Rows from block 6 of a small image embedding model, named by matrix and row number. Rows with one number belong to one neuron. Each number is 128 + 32 x the weight over its row's rms, rounded and kept within 0 to 255. All counts start at 0.
After each neuron's rows are labels from the 100 images, of 14976, where the neuron reaches its highest value: "top examples" is what is common among them. Only what is clearly more common there than usual is listed. The data: procedural textures in two colours, tilted and lit. In brackets: how many of the 100.
# fc1: MLP up (model.blocks.6.mlp.fc1.weight, 768x128), inputs 64-95
# fc2: MLP down (model.blocks.6.mlp.fc2.weight, 128x768, transposed), outputs 64-95

fc1.565 [198 138 117 141 126 118  89  92 159 144 159 122 146  86  85 156  99 172 124 130 126  98 138 109 100 147 144 113 158 133 108 131]
fc2.565 [ 78 113 117  77 142 103  87 129 106 148 123 102 108 157 112 114 103 160 198 139 110 168  89 123 115 106 151 111 104 144 144 102]
top examples: grey (68); ground colour: grey (66); brown (47); pattern colour: brown (46)

fc1.142 [130 170 119 135 165 115  83 147 144 112 128 126 168  94 139 173 184 171 113  75 158 117 103 129 115  82 173 147 121 177 100 191]
fc2.142 [173 117 125 160 102 136 121 103  89 201 168  68 123  81 113 131 126 153 137 138 152 170  93 128 136 149 111 175  89 152  66 112]
top examples: green (84); ground colour: green (84); purple (37); pattern colour: purple (37)

fc1.524 [136 188 132  92 171 144  86 137 137 149 144 141 140 150  94 116 155 121 133 107 147 124 107  69 140 108  73 109 112 171  98 110]
fc2.524 [115 160 172 140 147  78 115 149 109 160  86 155 117 120 110 167 163 130 145  74 169  90 169 114 127 141 196 136 187  96 158 101]
top examples: ground colour: grey (25)

fc1.575 [100  98 111 137 159 126 160 153  71 185  99 175 151 126 161 118 151  91 166 120 143 150 111  87 101  82 112  88 114 214 130 111]
fc2.575 [129  87  94 172 129 108 144  93  87 113  93 129 172 118  92 124 137  89 147 102  80 120 121 134 131 154 143 184 139 114 135 169]
top examples: ground colour: green (27)

fc1.507 [163 101 111 163 146 138 114 104 189 132 187 101 135 156 176 132 141 103  78 130 127 111  96 124 173  97 139 166 107 167 145  95]
fc2.507 [159 125 111 137 162 147 115 148 147 151 138  80 126 163 100 113 151 129 132 104  96 124 161 115 157 159 159  78 152 143  96 100]
top examples: ground colour: orange (25)

fc1.283 [172 138  95 112 101 156 114 151 190 164 129 185 160 100 127 162 156 135 179 169 172 113 142 119 135 179 150 164 115  98 120 108]
fc2.283 [ 51 106 147  84 132 113  77 149 167 105 128  89 117 142 188 115 149  76 148 128 170 196  81 158 126  60 149 133  80 154  70 146]
top examples: teal (92); ground colour: teal (92); red (66); pattern colour: red (63)

fc1.354 [ 66  73 123 145 149 153  96 179  77  86  97 126 110 130 124 133 123 151 121 130 128 122 135 130 155 129 142 120  65 123  77 122]
fc2.354 [172 136 161 155 114 100 151 147  94 200 155 114 140 109  86 171 102 147 138 125 134 106 113 103 111 163  73 143 135 121 119 155]
top examples: pink (60); ground colour: pink (60); purple (55); pattern colour: purple (55)

fc1.376 [ 91  76  79 122 162 162  93 141  88 128  78 143 106 144 104 165 130 121 146  98 122 134 107 166 157 143 139 129  63 110  73 139]
fc2.376 [198 108 157 156 135  92 148 109  68 172 171 107 132 131  76 151 122 170 160 130  99 130 152 104 123 141  90 130 104 142 144 133]
top examples: blue (95); pattern colour: blue (81); grey (42); ground colour: grey (35)

fc1.658 [129 183  95 167 156 176 124 115 152 119 122 141  63 115 121  84 144 111 146 142  88 177  84 171 103 167 112  78 133 174 151 177]
fc2.658 [131 156 132 112  97  64 181  94  87 153 164 157 123 180 174 147 136 112  92  78  97 159 127 133 100  97 148 113 146 106 160  74]
top examples: ground colour: green (31); pattern colour: pink (26)

fc1.183 [114 129  72 131 124 213 134 120  90 135  69 109  87 113 124 139 111 110  98 137 138  82 149 126 137 126 124 121  90  84  85  92]
fc2.183 [155 117 183 121 104 119 101  90 101 131 162  90 115 132 118 104 124 175 199 108 119 165  93  89 156 156 110 149 120 146 163 101]
top examples: blue (97); pattern colour: blue (65); brown (52); ground colour: brown (35)

fc1.702 [173 164 155 177 138  93 103 127  94 197  84 128 141  96 121 166  79 160 211  97 115  91 131 118 114 114  56 165  80 138 120 129]
fc2.702 [ 72  94  95 107 161 177 106 147 147  73 173 108 138 146 159 136 193 109  66 129 182 178 116 183 114 130 215 110  99 153  78 168]
top examples: blue (49); pattern colour: blue (49); ground colour: green (31); ground colour: brown (29)

fc1.527 [163 100 152 126 171 161 126 131  92 135 141  63 100 114  96 127 142  44 116 101 119 180 132 145 141  84 130 136 127 169 134 173]
fc2.527 [138 132  94  71 142 112  89 167 141 101 133 171 201  65 152 119 157 160 145 141 171 110 102 114 132 143 137 128 137 110 109 164]
top examples: green (97); pattern colour: green (95); grey (67); ground colour: grey (63)

fc1.347 [ 82 160  91 118 140 167 112 151 111 125 128 120  83 148 115 107 138 126 136  95 130  96 133 166 167 167 171 150  94  92  64 136]
fc2.347 [156 130 180 152  94  97  96 101 130 187 136 100  95 132 123 111  77 152 171 134 117 173 117  92 136 118  54 159  90 124 120 110]
top examples: yellow (62); ground colour: yellow (62); blue (53); pattern colour: blue (52)

fc1.162 [175  80  93 179  97 105 150 117 121 137 134 141 112 164 177 104 146 112 155 124  78 188 171 112  81 100 121 124 186  89 144 174]
fc2.162 [116 107 127 132 104  81 175 121  74 125  83 170 142 134 122 118 118 125 155  26 100 139  82 123 106 114 108  77  93 108 104 141]
top examples: ground colour: brown (26)

fc1.258 [141 152 124 135 164 128 168 136 115 107  74  89 166 132 153  73 102 203 154 138 106 164 135 118 169 128 136  82 143 168  80  95]
fc2.258 [ 81  72 143 150 157  93  97 121 114 157 167 171 154 109 116 141 105 108 144  37 107  85 142  79 129 114 191 172 107 148 181  96]
top examples: teal (52); ground colour: teal (45); green (38); orange (38)

fc1.567 [153 130  88 146 143 140 122 182 107 147  73 109 110 151 195 103 122 145  99 100 145 109  96 148 142 145  97 152 169 107 167 114]
fc2.567 [128 112 151 135 110  56 110 122 153  82 152 185 103 156 121 136  93 121 169 127 118 119 174 107 101 160 188 121  91 142  72 143]
top examples: crumpled (68); ground colour: yellow (30)

fc1.537 [110  86  83 178 164 104 157 127 114  99  90 170 109 117  97 105  95 124  82 146 106 152 131 167  94 132 119  80 144 183 115 153]
fc2.537 [ 96 135 119 110  93  47 120 124 123 174 155 101  84 154 111 136 151 163 117 116  72  98 121  85 118 135 127  92 134 101  76 129]
top examples: grey (52); pink (50); ground colour: grey (49); pattern colour: pink (45)

fc1.469 [174 184 127  71  94 120 158 132 157 147 144 135 164  96 167 104  72 128 114 120 139 167 121 125 117 131  94 113 150  96 134 109]
fc2.469 [195 112 159 196 117 115 163 116  54 135 149  78  98 110  75 140 134 108 136 121 105  96 112 156 119 169  84 132  77 141  98 129]
top examples: purple (83); ground colour: purple (82); orange (58); pattern colour: orange (52)

fc1.373 [ 95 168 103  93 109  97 108 157 166 123 130 186 146  64 127 134 147 189 186 139 119  70  89 109 125 132 149 157 137 128  89 124]
fc2.373 [ 67  95 134 103 142 148  68 165 150 103 148 110 129 186 154  75 139  90 160 112 134 176 120 114 147  82 125 146  55 154  99 159]
top examples: purple (73); pattern colour: purple (73); grey (40); ground colour: grey (40)

fc1.560 [ 89 129 153 106 105 116 172 128 120  85 135  99 150  95 173  81 108 165  75 137  81 146 174 144 109  78  99 102 171 182  90 160]
fc2.560 [172  78 122 138 151  96 151 116 134 169 168 111 109 167 130 148 122 180 138  74  74 125 166 124 173 139 150 160 182 165 113 149]
top examples: ground colour: teal (27); pattern colour: orange (25)

fc1.153 [161 179 153 177 162 147 104 142 155 121  97  87 181 163 179 113 177  89 104  92 131 125 129  98 176 103 159 172 133 165 167 147]
fc2.153 [183 119 174 138  80  97 137  88 158 100 121 107 115 139 102  75 168 172  97  66 145 153 144  89 121  70 178 124 113 158 150 120]
top examples: pink (48); pattern colour: pink (40); ground colour: red (28)

fc1.417 [138 133 131  99 119 150 140  99 121 140 186 116 123 136 141 109  95 104  70 130 100 152 164  85 179 160 118  85 129  58 147 124]
fc2.417 [ 93  86 152 164 131 140 126 138 105 146 185  88 174  96 121 139 178 175 192 124 130 124  90 169  96 123 158 123 121 169 122 127]
top examples: yellow (89); ground colour: yellow (48); pattern colour: yellow (41); grey (38)

fc1.143 [132 178  87  76 126  96  80 147 160  98 179 176 116 108 144  97 105 184 106 123 127 123 121 176 158 102 126  96  81  84 163  97]
fc2.143 [124 132 173 145 130  72 131 134 137 130 158 110 122 136 112 107 165 139  82 125 134 128 164 145  96 150 139 120 104 148 131  84]
top examples: pattern colour: purple (32); ground colour: grey (26)

fc1.539 [160 121 139 171 154 130 116 119 106 108 161 156 176 156  61 170 154  82 170 115 156 167 126  95  96 143 163 111 167 111 116 184]
fc2.539 [110  95 169 103  85 129 193 106  81 110 120 152 142  84 170 104 108 127 105 144 164 173 164  79 135 107 103  91 165 150 106 138]
top examples: purple (44); pattern colour: purple (40); grey (39); ground colour: grey (37)

fc1.538 [ 76  75 145  81  96 150  97 190 108 129 114 103 105 160 166 130  95  80 168 153  75 110  93 124 208 111 105 119  81 105 140 126]
fc2.538 [138 118 119 179 153  99  74  90 139 190 101 107 122 114 114 104  56 148 148 135 120 151 153 105  73  87  81 148  98 110 106  90]
top examples: orange (83); ground colour: orange (83); teal (59); pattern colour: teal (58)

fc1.303 [123 121 105  70 109 182 151 135  70 125 188 157 123 124  86 125 100  99 106 174 127 155 139 126 209 164 120 128 122  40 152 127]
fc2.303 [111 132 129 166 142 120  91 106 126 131 108  64 100 114 147 163 157 126 105 132 154 168 122 176  96 100 149 137  72 172  90 119]
top examples: ground colour: purple (33); pattern colour: yellow (32); ground colour: blue (30); ground colour: red (30)

fc1.80 [125 176 106 156 124 134 113 114 156 133 165 114  79 134 158 105  92 133 142 137  90 108  92  77 115 134 109  69 162 162 102 157]
fc2.80 [131 107 160 123 108  96 155 126 111 109  91 160 107 166 135 110 131 156 172  48 101 126 101 160 109 125 171 180  86  94 128 115]
top examples: ground colour: grey (25)

fc1.588 [197 120 142 143 133 126  94  45 118 115 163 153 141 139  92 162 130 167  59 152 137 153 162  80  94 138 136 126 168 151 147 117]
fc2.588 [108  97 143 114 154 104  96  88  96 125 157  67 115 144 112 135 127 185 182 128 122 199 104 137 108 122 177 123  99 156 134 116]
top examples: pink (94); ground colour: pink (94); orange (36); pattern colour: orange (36)

fc1.638 [ 97 151 122  64 130 117  72 151 149 105 144 135 170 120 169 132 186 141 161  57 160 172  61 170 129 142 130 100 158 190  98 134]
fc2.638 [170 116  98 164 115 191 140 121  61 153 193 115 166  95 105 140 150 130 144 118 116 136 130 128 182 202 136 113 139  96 158  94]
top examples: pink (53); pattern colour: pink (53); teal (52); ground colour: teal (52)

fc1.404 [172 110  81 122  78  83 115 147  51 108 124 127 124 116 144 147 173  88 152  86 130  93 167 149 106 138 146  96 157 116 154 170]
fc2.404 [165 125 138 160  91 102 155 143 159 197 157 132  76 152 155  93 105 165 114 157 123 167 177 108 149 148 134 108 174 106 119  98]
top examples: crumpled (67); grey (37); ground colour: grey (29); pattern colour: pink (27)

fc1.54 [ 97 130 106 124 210 182 115 159 131 166 155  69  96 164 129 141 118  90  87 144 120 195 162 183  98 112 125  88 108 180 135 152]
fc2.54 [129 145 132 141 158 131  92 129 135  80 105 174 148 136 115  65 170 163 148 143 119 121 160  80 162 113 134 161  74 133 137 162]
top examples: green (67); pattern colour: green (67); pink (35); ground colour: pink (35)

fc1.103 [160 133  30  98 133 104  67 127 112 175 107 104 141  69 184 178  99 182 142 114 179 128  64 162  90 130 158  83 134  94  97  89]
fc2.103 [108 126 157 140 110 168 149 150 117 146 135 110 155 118 161 118 120  60 180 128 103 141 126 157 170 116  81  99 106 106 158 112]
top examples: brown (94); ground colour: brown (94); red (74); pattern colour: red (74)

fc1.642 [121 120 129 130 108 181  76 101 122 111  98 118 102 114 163  91  76 132 142 110 145 119 117 120 162  92 125 201 102 116 112 102]
fc2.642 [ 80 145  86  78 109 141  66 154 187 154 125 132 136 119 193 122  99 101 122 130 163 179  51 130 178 128 158 148 115  90  67 119]
top examples: orange (67); ground colour: orange (66); pink (35); pattern colour: pink (35)

fc1.115 [108 125 125 148 145 143 117 152 151 157 182 142 141 140 122 174 147 100 108 136 193 124  75 134 141 145 130 123 163 162 120 171]
fc2.115 [101 169 136  70  91 143  87 135 157 149 130 106 141  89 173  87 107  87 168 145 151 172  59 112 169 131 123 157 111  94  75 115]
top examples: teal (89); ground colour: teal (89); brown (41); pattern colour: brown (41)

fc1.285 [130 113  57 118 175 160 137 148 111 187  89 163 110 130 142 135  88 125 121 187 116  98 148 141 132 124 132  75 139  58 102  75]
fc2.285 [116 144 178 167 112 131 121  92 135 145 136  56 101 126 148 122 135 105 159 132 164 192  94 140 172 110  93 182  47 169 115 141]
top examples: pink (58); ground colour: pink (57); white (39); pattern colour: white (38)

fc1.217 [140  97  87 185 160 120  96 101  75 186  92  83 124 109  66 145 164 157 112 122 142 140 115 139  75 134 126 116  83 147 120  91]
fc2.217 [128 107 178 101 109 147 160 148 121  92 218 112 122 139 141 167 186 104 123 119 167 159  57 162 164 173 154  91 147 158  82 147]
top examples: brown (94); ground colour: brown (94); blue (38); pattern colour: blue (38)

fc1.199 [139 192 167 134 142  92 162 146 100 154 131 127 178  75 150 116 112 186 110 104 132 130 131 158 195 131  86 169  91 143 165 175]
fc2.199 [135 114 123  92 107 102 132  72 117 102  91 137 113 125 169  87 162 101 168 109 158 157 160 170 106 167 118 139 153 117 128 112]
top examples: teal (65); ground colour: teal (58); ground colour: blue (26)

fc1.426 [ 89  84 103 119 163 133  87 123 148 126 122 148  82 130  72 119  84 120 104 125 107  85 131 169 176  98  77 123 173  74 166 133]
fc2.426 [199 132  93 168 130 124 107  55 158 114 115  74 151 114 112 122 106  92  98 103 142 177 138 144 124 108 110 119 139 183 133  84]
top examples: white (44); pink (35); ground colour: pink (32); ground colour: white (25)

fc1.377 [136 122  98 126 150 128  87 120 178 173 111 162 115  91 189 168 109  82  69 132  82  84  77 109 140  72 139 121 105 150  75 124]
fc2.377 [125 160 130 130 108 112 128 174 138 131 166  92 132  66  81 118 150 111 171 198 165  46 100 103 111 178 158 121 106 105  84 162]
top examples: crumpled (74); pink (37)

fc1.523 [101 163 150 156  96 154  75 161 178 142 157 112  69  69  96  75 149 142  80 121 118  81 106 100 105 165 126  98 142 149 157  79]
fc2.523 [169 171 160 139 185  50 168 142 119 111 103  97 160 143 118 167 136 154 120  36 107  74 150 172 151  73 160 129 115 154 105 126]
top examples: yellow (49); ground colour: yellow (27)

fc1.434 [115 121 173 131 153  97 130 184  79 124 138 121  65 145  91 148 164 100  89 135 130 138 120 106 180 178 123  94 109 155 129 159]
fc2.434 [ 86 181  83 104 110 147 136 147 174 169 112 114 182  42 160 100  91 147 197 122 154 108  89 155 107 113 113 152 135 126 134  93]
top examples: purple (68); ground colour: purple (68); blue (60); pattern colour: blue (60)

fc1.545 [135  94  98 110 194 184  94 117 112 165 125  54 121 157 149 119 133  74  99  71 125 179 128 145 102  64 104 120  99 147 117 126]
fc2.545 [108 180 111 108 145 127  81 111 176 100  97 137 161  63 176 112 186 146 126 172 192 103 111 142 134  87 154 185  93 153 106 147]
top examples: grey (87); ground colour: grey (87); green (78); pattern colour: green (78)

fc1.141 [145 141 104  98 177 128 139  98 128 133 144 125 162 100 115  82  93  89 107 104 107  92  96 158 162  83 162 140 132 163 107 120]
fc2.141 [110 162 193 104 106  84  79 100 135 101 140 115  77  90  98 146 160 126 172 126 178 174 139 116  90 147 149  81 174 110 146 165]
top examples: crumpled (66); white (42); brown (38); ground colour: brown (33)

fc1.117 [106 143 120  55 137 105  76 161 171 120 134 128 185  83 176 158 141 153 142  75 154 162  68 135 148 109 161 134 124 169 111 146]
fc2.117 [179 112 145 140 109 175 150 143  69 136 191 119 152  98  99 143 178 145 143 102 102 118 104 137 187 220 139 123 123 128 163 130]
top examples: teal (86); ground colour: teal (86); orange (39); pattern colour: orange (39)

fc1.252 [ 79 153 130 108 147 172 120 169 123 148 137 107 192  88 124 131 156 111 191 115 131 136 128 156 196 127 128 166  93 116 120 164]
fc2.252 [126 121 172 130  92 153 126 112 122 160 141 127  95 139 164 108  94  82 183 113 115 135 113  80 166 146  61 120 134  68 173  94]
top examples: teal (100); ground colour: teal (100); pattern colour: grey (25)

fc1.665 [112  99 139 116  73 181 119 109  84 143 118  89  86 162 118 125  62 109 152 162 129 140  99  97 156 147  95 108 103 105 126  92]
fc2.665 [140 154  77 142 141 136 130 141 138 164 125  95 167  62 134  85 131 143 138 144 147 145 125 154 148 106 108 201  50 132  62 126]
top examples: red (98); ground colour: red (98); pattern colour: pink (26)

fc1.703 [ 92  68 128 172 121 138 173 112 179 144 132 145 113 149 119 161 152 186 162 172 149 202 155 141 141  95 128 163 184  74 145  61]
fc2.703 [160 124 149  91 159 105 180 155 140 114 152 118 101 159 115 133 119 132 125 155 113 130 150 118 119 133 161 151 100 164 185 128]
top examples: pattern colour: green (28)

fc1.176 [171  68 171 170 127 106 181 177 137  86 184 156  93 129 157 145 141 157  94 119 143 179 108 170  91  89  86 136 166 166 164 171]
fc2.176 [166 108  81 134 144 125 181 168 108  74 147  97 141  94 172 103  72 124 146  75 119  82 126  99 152 110 102 117  60 103 125 126]
top examples: purple (61); ground colour: purple (55)

fc1.714 [190 155 105 113 144 111 142 104 150 163 125 123 194  56 126 154  59 142 105 158 151 134 151 138  74 120 118 134 177 133 130 108]
fc2.714 [164 116 123 174 134 114 154 127  65 184  81  98  71 137  52 150  91 110 141 130  56  88 140 117 117 137  71 145  53 107 125 118]
top examples: purple (100); ground colour: purple (100); orange (63); pattern colour: orange (63)

fc1.678 [111 120 118  86 126 194 138 121 109 127 124  76  60 189 107 121  76 125 117 113  79 199  86 128 146 153 136 108  93 152 133 132]
fc2.678 [ 85 121 108 119 142 147  64 138 201 135  68 150 134 104 180  88 104 107 144 108 154 137 143 125 138  68  79 177  66 105  69 155]
top examples: grey (74); ground colour: grey (63); teal (41); green (41)

fc1.280 [162 142 127 110 103 177 154 163 150 148 123 109  92 100 114  94 107 128 109 164 101 150  87 191 154  91 102 160 152  88 156 149]
fc2.280 [ 85 150 107 148 125  73 121 140  79  98  95 170 154 160 143 144 118 154 123 111 145 127 139 152 161 130 129 113 105  83 134 152]
top examples: pattern colour: pink (29); ground colour: brown (25); ground colour: grey (25)

fc1.138 [205 104 127 123 161 133 101  92 144 150 141 129 196  57 138 127 146 142 130 129 169 108 172 108 100 121 122  88 129 121 119 156]
fc2.138 [ 92 112 202 110 124 116  56 106 124  86 103  95  72 160 144  93 122 119 151  91 163 153 132  84 128 110  99 174  72 173  43 146]
top examples: brown (100); ground colour: brown (86); yellow (46); pattern colour: yellow (45)

fc1.332 [145 114  71 120 151 119  80 108 100 183 144  71 169  61 149 152 103 118 113 118 166 152 105 132 101 135 153  76 141 113  65  89]
fc2.332 [143  88 151 159 134 174 132 101  85 126 118 122 110 126 140 111 113  53 152 124  99 100 200 148 132 111  77  79 119  86 164  99]
top examples: brown (100); ground colour: brown (100); orange (50); pattern colour: orange (50)

fc1.745 [ 74 102  93 132 178 154 127 178 113 127  74 132 100  74  73 113 100 153 106  82  96 156 126 185 160  96  94 145 159 145 121 138]
fc2.745 [144 159 117 146 145  59 146 124 169 125 109 116 151 131 134 156 110 138 177 143 161 140 145 118 160  96 150  72 203  92 180 112]
top examples: black (43); pattern colour: black (27)

fc1.692 [125  96 148 130 165 162 101 133 105 140 117 108  92 108 106  71 103 168 128 153 171 157 141 138  77 166 122 167 150 106 149 123]
fc2.692 [128 103 132 172 140  45 171 175 142 157 140 137 117 145 189 131 146 138 114 123  96 175 101 119 185 150 160 117  78  68 147 118]
top examples: ground colour: brown (32); pattern colour: red (27); ground colour: green (27)

fc1.49 [121 155 166 117 154 121 127  83 155 163 161  99 140 104 148 142  92 139 110 178 150 142 105 149 154  74 123 119 122 115 178 177]
fc2.49 [119 159 142 129 104  81 164 132 160 142 120 135 118 187 118 105  95 141 124 187 101 129 147 155 162 150 180 112  70 108 123 156]
top examples: red (37); ground colour: red (34); pattern colour: pink (28); ground colour: orange (26)

fc1.34 [ 93 106  87 101 151 130  71 139 166 133  88  93  93 151 171 130 157  76  99 136 137 220 140 128  99  61  93 145  97 130 111 168]
fc2.34 [195 151 135 133 108 146 150 103 125  97 163 174 176  90 112  81 141 202 110 133 174  60 156  79 159 182 136 152 170 116 138 131]
top examples: green (43); orange (42); pattern colour: green (40); pattern colour: orange (40)

fc1.492 [ 88  93  94  91 144 117  83 133 127 140 118 152 135 111 116 107  78 124 115 209 132 118 150 115  89 119  98 129 130  53  90 109]
fc2.492 [ 96 142 143 168 100 144 116 117 177 158 102  98  73 168 160 166  84  91 145 145 100 156 126 122 156  98 106 126  68 145 142 127]
top examples: pink (81); ground colour: pink (81)

fc1.477 [169  98 130 135 100 128 112 103 106 185 121  67 104 103 140 131 100 135 198 105 155 203  84 160 112 120 161 128 113 126 141  48]
fc2.477 [122 132 129 153 134 186 141 127 143  99 109 115 152  85 165 119 168  60 127 138 163 105 164 190 126 113  77 113  87 120 126 133]
top examples: orange (86); ground colour: orange (69); brown (42); ground colour: brown (31)

fc1.650 [118 119 128 103 112 158  96 108 122  78 119 145  95 111 163  94 146 148 133 111 176 139 144 122 216 151 132 159  77 128  91 181]
fc2.650 [155 133 121  72 105 146 130 158 114 145 170 202 123 183 113 143 120 142 111 151  87 154 117  87 204 191 129 122 161  94 136 114]
top examples: yellow (100); ground colour: yellow (100); pink (50); pattern colour: pink (50)

fc1.419 [142 129 100  65 128 138 113 161  70 109 145 100  76 145  91 190 125 107 127  86  69 191 111 167 155 140 133 111 125 140 143  75]
fc2.419 [ 98 151  79 111 142 136  63 151 197 155  80 197 172 134 116 128  69 148 104 127 109 118 151  63 153  89  92 148 103  79 112 145]
top examples: black (100); ground colour: black (82); grey (36)

fc1.499 [ 95 152 152 130 113 147  85 179 199 111 116 163 163  71 141  94 131 142 189 117 177  79 138 125 141 148 105 179 134 114 127 160]
fc2.499 [ 81  78 101 115 149 203  98 189 138 164 118 150 143 172 132 124 104  60 149 152  68 176 126  90 184 123  93 131  64  73  99 111]
top examples: teal (69); ground colour: teal (69); purple (50); pattern colour: purple (50)

fc1.697 [127 175 156 147  98 110 110 109 106 146  56 136  88 108 102 129  81 177 177 128 130  83 165 118 112 142  65 165  94 129 135 130]
fc2.697 [ 87  95  76  95 171 169  78 141 148  86 146  96 156 128 150 132 185  94  56 106 174 195 101 172 134 123 195 112 110 150  57 161]
top examples: green (65); ground colour: green (65); teal (37); pattern colour: teal (37)

fc1.616 [132 110 165 106  71 167 158 132 153 118 117  83  86 169  81 131 180 146 131 151 157 106 109  77  94 155 140 121 120 103 160 161]
fc2.616 [149 115 139 112 103  82 119 147  58 108 131 124 167 142 162 145 144  92  87 152  77 187 144 134  95 168 157 157 145 146 129 152]
top examples: pattern colour: yellow (27)

fc1.448 [ 89 181 107 122 136 149 121 166 133 125 104 173 168 144  97 154 120 101  75 124 126  99 143  97 109  89  96 151  72 139  91 207]
fc2.448 [166 103 120 168 137 192 109 119 109 175 138 105 187  38 124  99 115 143 153 136 139 117 151 150 140 147 114 122 137 105 128  82]
top examples: white (100); ground colour: white (100); teal (56); pattern colour: teal (56)

fc1.246 [145  97 150 104 149 125 119 127 145  91 176 155 163  88  73 105 110 104 110 144 133 126 193 180 150 167 111 151  89 121 154  95]
fc2.246 [121 100  83  94 123 132 123 115  66 129  73 144  81 101 176 184 147 135 167 148 101 154  95 142 109 112 110 157 121 136  96 136]
top examples: crumpled (71); brown (47); ground colour: brown (37); pattern colour: green (29)

fc1.81 [160 146  95 115 103 170  70  85 163 134 163 136 137 114 111 152 104 147  83 169 121 189 145 111 127 119 105  96 134 137 147 173]
fc2.81 [ 79 116 140 163 161 122  83  92 118 103 122  98 130 160 127 108 116 170 185 118 135 127 154 116 112  76 147 141  94 161 154 132]
top examples: pink (91); ground colour: pink (91); orange (38); pattern colour: orange (38)

fc1.764 [133 167 133 112 144  86  68 149 114 150 134 167 138  84 111  70 173  80 115  73  75 133 145 133 139 125 135 102 120 119 165 116]
fc2.764 [140 111  88 119 110 155 108 150 156 148  98  91 121 161  93 213 118 220 111  86 155 124 113  95 123 159  88 132 171 133 142 149]
top examples: pattern colour: teal (29)

fc1.405 [108 125 112 134 178 226  56 119 164 126 130 124 170 120 143 111 129 142 160 121 129 137 142 174 152 105 152 119 113 128  73 122]
fc2.405 [ 91 120 155 104 125  83 119 134 130 161 115 107 107 135 146 149  92  77 160 121 146 171  79 121 104 108  72 130 137 113 119 129]
top examples: orange (98); ground colour: orange (98); pattern colour: white (30)

fc1.690 [ 96 128 194 128 129 161 191  77 119 146 141 145 121 170  92  75  79 147 148 151 113 115  77  90  84 111 163 160 142 103 103 136]
fc2.690 [171  93 128 136 103 119  97 151 120 158 107 104 131 166 137  91  79 122 132 172 112 187 125 158 124  97 118 130 146 122 183  71]
top examples: crumpled (68)

fc1.407 [163 111 150 176 169 158 112 103 150 161 173 103 179  85 120 113 124 157 159 160 177 131 132 118 102 136  70 136 160 106 132 136]
fc2.407 [140 162 139  98 108 118 137 135 111 110  98 146  89 154 118 128 122 111 129 133 117 116 120  80 150 148  88 209  62 140  57 153]
top examples: purple (80); ground colour: purple (79); brown (75); pattern colour: brown (63)

fc1.556 [146 108 141 172 127 117  92  77 113 181  87  98  81 117 131 108  68 146 104 205 139 106 153  83 122 112  72 201 111  98 122 122]
fc2.556 [ 74 140 102  57 109 158 102 181 198 113 149 138 145 156 153 159 148 141 151 122 137 181  71 138 181 139 206 142 132 138 143 127]
top examples: orange (74); ground colour: orange (67); pattern colour: red (30); ground colour: yellow (28)

fc1.76 [164 129  78 172  66 108  76 122 149 146 106 143  82 146  73  89 154 166 165  76 126 104 101 177 116 119  94  71  93  76  67 167]
fc2.76 [157 159 125  73 123 112 140 135 104 107 155 110 121 124 113 136 173  62  77  86 152 178 168 165 120 133 152 159 148 154 115 102]
top examples: white (39); black (39)